{
  "dataset": "made-up waving flags",
  "train_examples": 195000,
  "grayscale": true,
  "cutout": 0.25,
  "norm": "batchnorm",
  "kernel_size": 3,
  "loss": "cross_entropy",
  "lr": 0.0027,
  "shampoo_beta": 0.999,
  "eps": 1e-08,
  "precondition_frequency": 32,
  "batch_size": 64
}
Rows from block 4 of a small image classifier, named by matrix and row number. Each number is 500 + 40 x the weight over its row's rms, rounded and kept within 0 to 999. All counts start at 0. Numbers have three digits each.
Before each channel's rows are labels from the 100 images, of 14976, where the channel reaches its highest value: "strongest on" is what is common among them. Only what is clearly more common there than usual is listed. The data: made-up waving flags.
# r30: branch 2 reduce pointwise conv (model.blocks.4.r3.0.weight, 68x272x1x1), inputs 136-271

strongest on: star
r30.1:496463484583502407509552470494529472549425534524550370497473534551526510484494485532467495547478461499515499557486497487484533516411481476524482509457515566457439440560547518476520483474493515476422455481508538450496483604487493422512509514542490536522549550443532511466460477442489497458490445518560498458466550535538492455479554485494516538472514527406527498463473417469468456475510469519495501536525490447

strongest on: circle; diagonal band
r30.13:509568402459576435488512458481449500453459470425496453515597471475457484501561560464477541461568502460443471528462563602450480509569460566498499494501501522480590493465484531526503405489533417490495531515558502479532448645609487490514527470519517514520529491487513510542438552484505537547510577462522490461573470538544514487503421550447500523518507505549572504553508529499505497445474475512500467500474457501

strongest on: diagonal band
r30.12:540547531543490454459508531531481524461580479505481459536545465490531467548461571509530454512569479561528458503412513482505493547461538449465499447545533421517493530470449456465499503516500533512511465598496469486598424452544558544460480515432476500365495502486455501479458534506583472422458448487464538549481467454493517500543435527542525519456512514540580424485514452532539434513424481507514530497510500535

strongest on: saltire
r30.4:505535464586489436515457489531492505532503529585536501497469511527560508507454451521471510503479518522496454531538550482524506509456560522518535523519488487520443497508471442465482487510430498519553496521505544501502438544417477474509451492515488455510480521590509474506477517480512526500493455509558430455491482448459523525451541470468491537479481558567469513389454497487463482504522452461484520537532582469

strongest on: gear
r30.56:528476526600452495541478478516532540415483492557513426487458501520479510494536548531457458516490472474530475441438468544490453445476490538495488486469587516509536624447492455486570511461502535444518515527545460462563497465565476423514516490443526533425491497427499451450497508475583510430494515472477437557502507487512564390460390519495476503463529458560534478487470460461503528449436451572562486515497403501

strongest on: gear
r30.9:490457518529454558565468531544548506527490543510491493525515555513503480433496521453546435513475477492541458470494499565524524486504485515543529497497540465545505518517516461484619489522496453445550532496541459462499497516478548469516496554449505540414491535445466488490495445515506487452510539458497545554519467470557534449474408529515518554417533451598581513506518448463510506503474489547518471552521421502

strongest on: rhombus
r30.29:548535505517451539530515501445465517500572515541556536519510493503521511557507519501519544544462517446552478444529551466504564524523507489503507515479556421499548486536486534478471581560545534473552511500495496507514497513408563476474455466484410502403456478521506507493479430479487500457538556481476555529517492493474531471492464545513525519470530472602567481543464480504513429495453446513514500499472489510

strongest on: crescent; ring
r30.57:480504482475463521471485518463396439519520505469461440477452460462484582474483505482488487451477474531471487501512504539512516534509534497490474504521438537532637515476464493483494449509456451497492589538537516502572529660522450558496567514493554477421491580513476502522513475480550478476536472534511558507487494487520612503490457485461436481452493412464468487486418490474530489549471475506454516542455468483

strongest on: crescent; star
r30.35:513491557543438553552470508440458442557537475475483430514510535463546524491472504488440555509487500470505510491453478465530522548545565524487446508460514452516505479427502520441484530536544534528507501498482471466459490544452564503476542488482440467528494548424516500496534532516530489448474437504486450491505526452524544463558479516472459506439525503535517569538477476531500495480491452493509501548459434514

strongest on: circle
r30.18:523552499515507496476527455543441461484568529468528416468531472508495477520488538527472464472523517594482429476547484561468481536543515514477518436506527496468597491473467407521549421528474461547537519503480446536528445553527479464533626489526535533512503593389495526581512556497548507549499448588383524494452519510506506471543439535505491481466504505454470482444496463490526479543549484519506545503480468484

strongest on: ring
r30.60:553486502453542488469472491525501508462489490497535523545540529485512523480511511542535569485455486480565472551514527496402554485499537530472554510437422504475501466450495448479490614520491539556495508536448467581475541542484480517512536505509491406491502469604541483481418486456479464482523476392491493450544558431517586491491505501432486482470491434502526446526441492473501441399512403498502498564450497503

strongest on: saltire
r30.22:517461452451505445395532491529506467486528549523485470448507470548478447483508538448544480505422589538545457549460491507507487483450506560524485494460486468562429575438568550460545480523439510515545528491563536427464499516464502513506438432499483511493489534514496454491535583544544581480428504456567411506467520481502526515503515518554506502520490487602499508443535572501516476474522515498449502562528490516

strongest on: rhombus; star
r30.16:520503537545505519515521511401492493522543469503430549504452477491499456537466500510470498501514502465486499467503571504502608486542502466508582540475524505492548476483480520491407596513436556447449401458474468560480617503440537492467534500600580504536555519482506542513463483522526523444515454492469527486522441490474460572460575561546564547549511525493603475560512576466538512461540503465534466450522475488

strongest on: flower; star
r30.15:454503592486465609483532518485532488508580535495508505497420478493571551457484496489552518447503524475512476564494578450495562511522501479519475518500493466500503502464519539480522564489524602549499462471500482541457505480390524505461485536526512515374490491552475512483513539494564486436554498431559558505526526496519513536452504531501533514510510440530604508507463480459464513446490457448470474531488548455

strongest on: diagonal band
r30.28:480501550483525469462525518604524532502551530491479435570466571509593514517508498561549492517514439524510518516487445462543467523487523553504427490462488510477412518433483534453453477464529489496503477512479507448492446545477548475490542513503501471442472500498511522457429484494507522443456457475560507460506461498494511497482499533541470476536516487545511477530533461577490441511520479454523540524537551520

strongest on: ring
r30.58:584436540483527529427547475497479502469467503475572594521576512475559492499492485508478467509555547521524546531515522463462596515454511474488543425497478521529444447484477490495550514458468490545488470541498483508503525519427395500535538504524536495464451505483536481542536447507456530498469515474498550585488494424545531497550416498497452443478468486427471492497550509445532433558509510573461480482483487464

strongest on: crescent; saltire
r30.62:477522605484571506540466485518544519475539497481494401446514509477511520501454494480518556476595511537507548470458490497512493529509521542500477515503548497433536540484460598469478492483471471490492493445438495461483513573450491482489514548500511496448512502502488486514509540498480539485454468526521457493480481500432449480461543494509460485555502524601444506485470503498487526477453505464518516473441549504

strongest on: rhombus; diagonal band
r30.7:445441568598514524587521502515547574486448514473549559501500532516536463557435471493511557509513495503475482514521477514555522419485490550498418432492537472481465456502496548526538513500573440483470481443550478449492545512518482488521508499482451491551461518450502513485479512520490527479475560479531501499544569477546517499455517562505487516503526531549528579494573437476476478475477534468538498535471510543

strongest on: saltire; crescent
r30.54:523453481490527517456483539472576535450507494498500575423478503399456559515501530519495452471537565541535529555545480500512562447522503610504529465450595445551455478530500484508489537501490584533489561496529492506428533500422454528515469548448454411522434502532498447455481555445540541530462502503500483547538513520521550474504543496461489521482500472497482516500495552567478512596577445541487521572537505502

strongest on: flower
r30.45:473430439548519519462496519531464528541553486502526541431539494459523470588455504442484429485518542581513437471515526469491464434474500503544446504444477444494469464487515510509547468585504472464563525543503593461431490568519579498559493426477437502508429553575523497541511504447520514471452527559479476523507546468555552464489459479470498465431448519404429443434434425447493424547478516489489504584512517446

strongest on: circle; saltire; ring
r30.8:494482427554411520530478460455574553504498517531507500527468547478501470495488494484506411540481537515497502482498493500544497464421536518542487533493581400459424397581528459507519566565506545490471527480539514473439506418458502446499472499496482544516495521507491523488478491521476492518465471495479557551549511493512476449465516524452506524423526423559537536526463495486488569514467439512542536543494420504

strongest on: gear
r30.33:448503469454407507428472553417505475469506477525488493505482431491452510591494540448472491497444537489495465434482495562455474625541523452477569586523541461479482476485497503536482501505485518494490567455477494530507508539465485433475495506539504557486541469459453546541475448623445504497461501488525549497541489474499579439461509520467461512445510528468536479529477503466548491506520474528499534586530470484

strongest on: crescent; border
r30.34:602511461565468485533507404501497504488443507489547569480549585523429493436435500576529465521495378439489532516509514513525527489538497449545458510501512477470482439550524437487543551435555586508556488496496539521504479493474508405574517500505483515568484520528533476498515482495559451455501491442431547548476506518494491550528570517500506562487521490479487549532509522483499546496557582553534494482484412501

strongest on: diagonal band; crescent; ring
r30.21:452466471602482468573610480469538572495464521528508675550458536525471463510451497546485477617539568491509442513543464457467478464472494456571476462481473488502500431540589497483486548459489509513512539507531490501489521548590428481583529510527472564515523504513521522518467464494424461584482483468438453535524497539503500510417501509477425452537492458508551517568516458506457504490498513464501514519505484514

strongest on: many stripes; saltire; ring
r30.42:529565507602512545508465505518536518457545482552521543481486489493512480512434518562476471497445483495564478537397511464519490450439511498493496467469544502605484508467464594521580473531458540488533481503499456449438449375525540458546587600490434493468494508483486480502507480490502585497435475492532521605505516476520518502518496476551522484532525553575453557463558455475471427465571506503463510564555512478

strongest on: flower; star
r30.2:560496528467419482528492494504506476455566487463531476469552449496482442527525530549535615466478524508505513420454405563483418609531527480475470421590447508472492552521459505488465480529477524439449447593519489521658407483561470519456550537474470481404471499453511490441455528484620491489550541457450524539446514472511555476582452507490450495431495515501557508511452442402552485517430427523504468499480432499

strongest on: gear
r30.30:555471559544508493524493486596605529529567479533525437536510488467505474579454509499550504524432452448486498461475525518516511488456431491477494517513564517512524519462499484460484528492550597510515502523477482468525511495432469503440508490452411470452478469469500448434509439487579479532500494466477512531498517513544523486545443553478468491445516435498583503507517505511519519498494449554524505551496428487

strongest on: rhombus; triangle at the hoist; diagonal band
r30.64:484505523479495518437473574501548548474551467477460480466516453512523476597584492474514468505508519570511434471542496441497587400457487469501522540435540450546554446465501505492465557514517557453529531532493476492453499438506602568511476474497502479479512484472512486465466476515462529438504557500525501492525480513459462478534509529541539498527533461530585475554488497473499455479550434419486443463493498543

strongest on: rhombus; crescent
r30.32:483488561481558482449527499452507522463566504506585558497500517448445529432459520525445528459530565505467510520457459602451533566535482476448490477483428539482542537509484515497517383484426535446462464479563444507548557506459458485468544577507562537441525480496462478521516461517505482457520485490504576486462545438519508504494585494472518505491501526479570506521465535493556550469529473489503537531421485477

strongest on: flower
r30.48:566483511545489548614541518506534535412452491492554547489589431541461417525458483496426644490559476492463533452561476507465475478513460470497507519460493514437589462535513493519521497556575463438432570474537453503430498514499510534495492510473467521539470467463550507529510551501442438524514538463515486523524566492550505493557476523475429500468517481435508508522481470429473561527456457555524461529510519450

strongest on: saltire; rhombus
r30.3:526463543473545439574522506500447480490477555498537460498575487503521494503510481466455505480493461551453561467516523560475521501509562494515539463453476530439480486485478592517488453490489426474524576474596499511518509602510428425527511534457555487455587567415482456476467512535495542503553559518481482481480452483505472469499465503532510525473460522528415515482564539578496520578564542500440506535491511579

strongest on: ring; rhombus
r30.47:529503466423472481479477483462538496455432501427500501553616487517483496488539491496429586475500461503518490505498449506504480489506493611532495471503528489415610504585489470513504492486510458527476554484461515511498455592560456489562438495518486487481491435394545543515468555502487541469519539468569547549453470507495496452456475566434467496439533486595594484577449455507493517498454498519515464510431453517

strongest on: circle; rhombus
r30.6:515443471479492529472529437535524547503513483412526440529514585539523484496482484491537526508493493511517468444468525499557485560543522479505474512512537475442456523594509507510527496483498456493521494420535501515550468489480456453481476544486499527504508487494509513507463564521513543455452509499547584535540534530474523506470542514523558494558535541513512493493529497508560473504479505490492538539480573490

strongest on: gear; ring
r30.5:531480530579478536548465479472578500498461492531500489484486542510499538490506534491449469550489434484529474442530448542477497477434496491500544492494580510503505489494520511485546483500516565424562455498517467501459511526413551464508523532512442503481447487372468492457482456464510431489539506453447522499488493455572497475527494546505478495383515451505581473445524436408518555455496487494506453541493390494

strongest on: circle
r30.31:502418548634546474572536520500533526482498508572483508479443462546569472624476473519482528518500497500507506455443538570504504562463499496480498462494498434556414501460561489486443581522509494451460532508523521476497538461504505479534475460534490558475532526546477515470505533549485532563462480434575435502521525470484550592481512594494538481545543515556635503540501539480502484439478410540500475555471563484

strongest on: diagonal band
r30.53:556501532500383533470506511548439569411516486468477473479550520502528418540543510472469440516493441537563404472529482502518537462496473441494469472409558491470477552503472543460505531484495532458563527499559539437504473463478520524522476516480485526511476471567515476481454481504509478513491582543497474485483477546488446541465458576531502516554522516549594482551473454506516534506449516534558454426482533535

strongest on: circle; two vertical bands; ring
r30.11:573484488545507470485431486448552523427528516581501541487540482542493476537509559568474419551528576466545462545475442504519542509409528493593560490446456513451461449528536503538480538467437533448481484502458484484497551442447543489557515570494516578470524480515501455503480455564448453461511449490487546519515476463559536431562462505500494543399504491531595524512493511524483535543458484557546524510483428510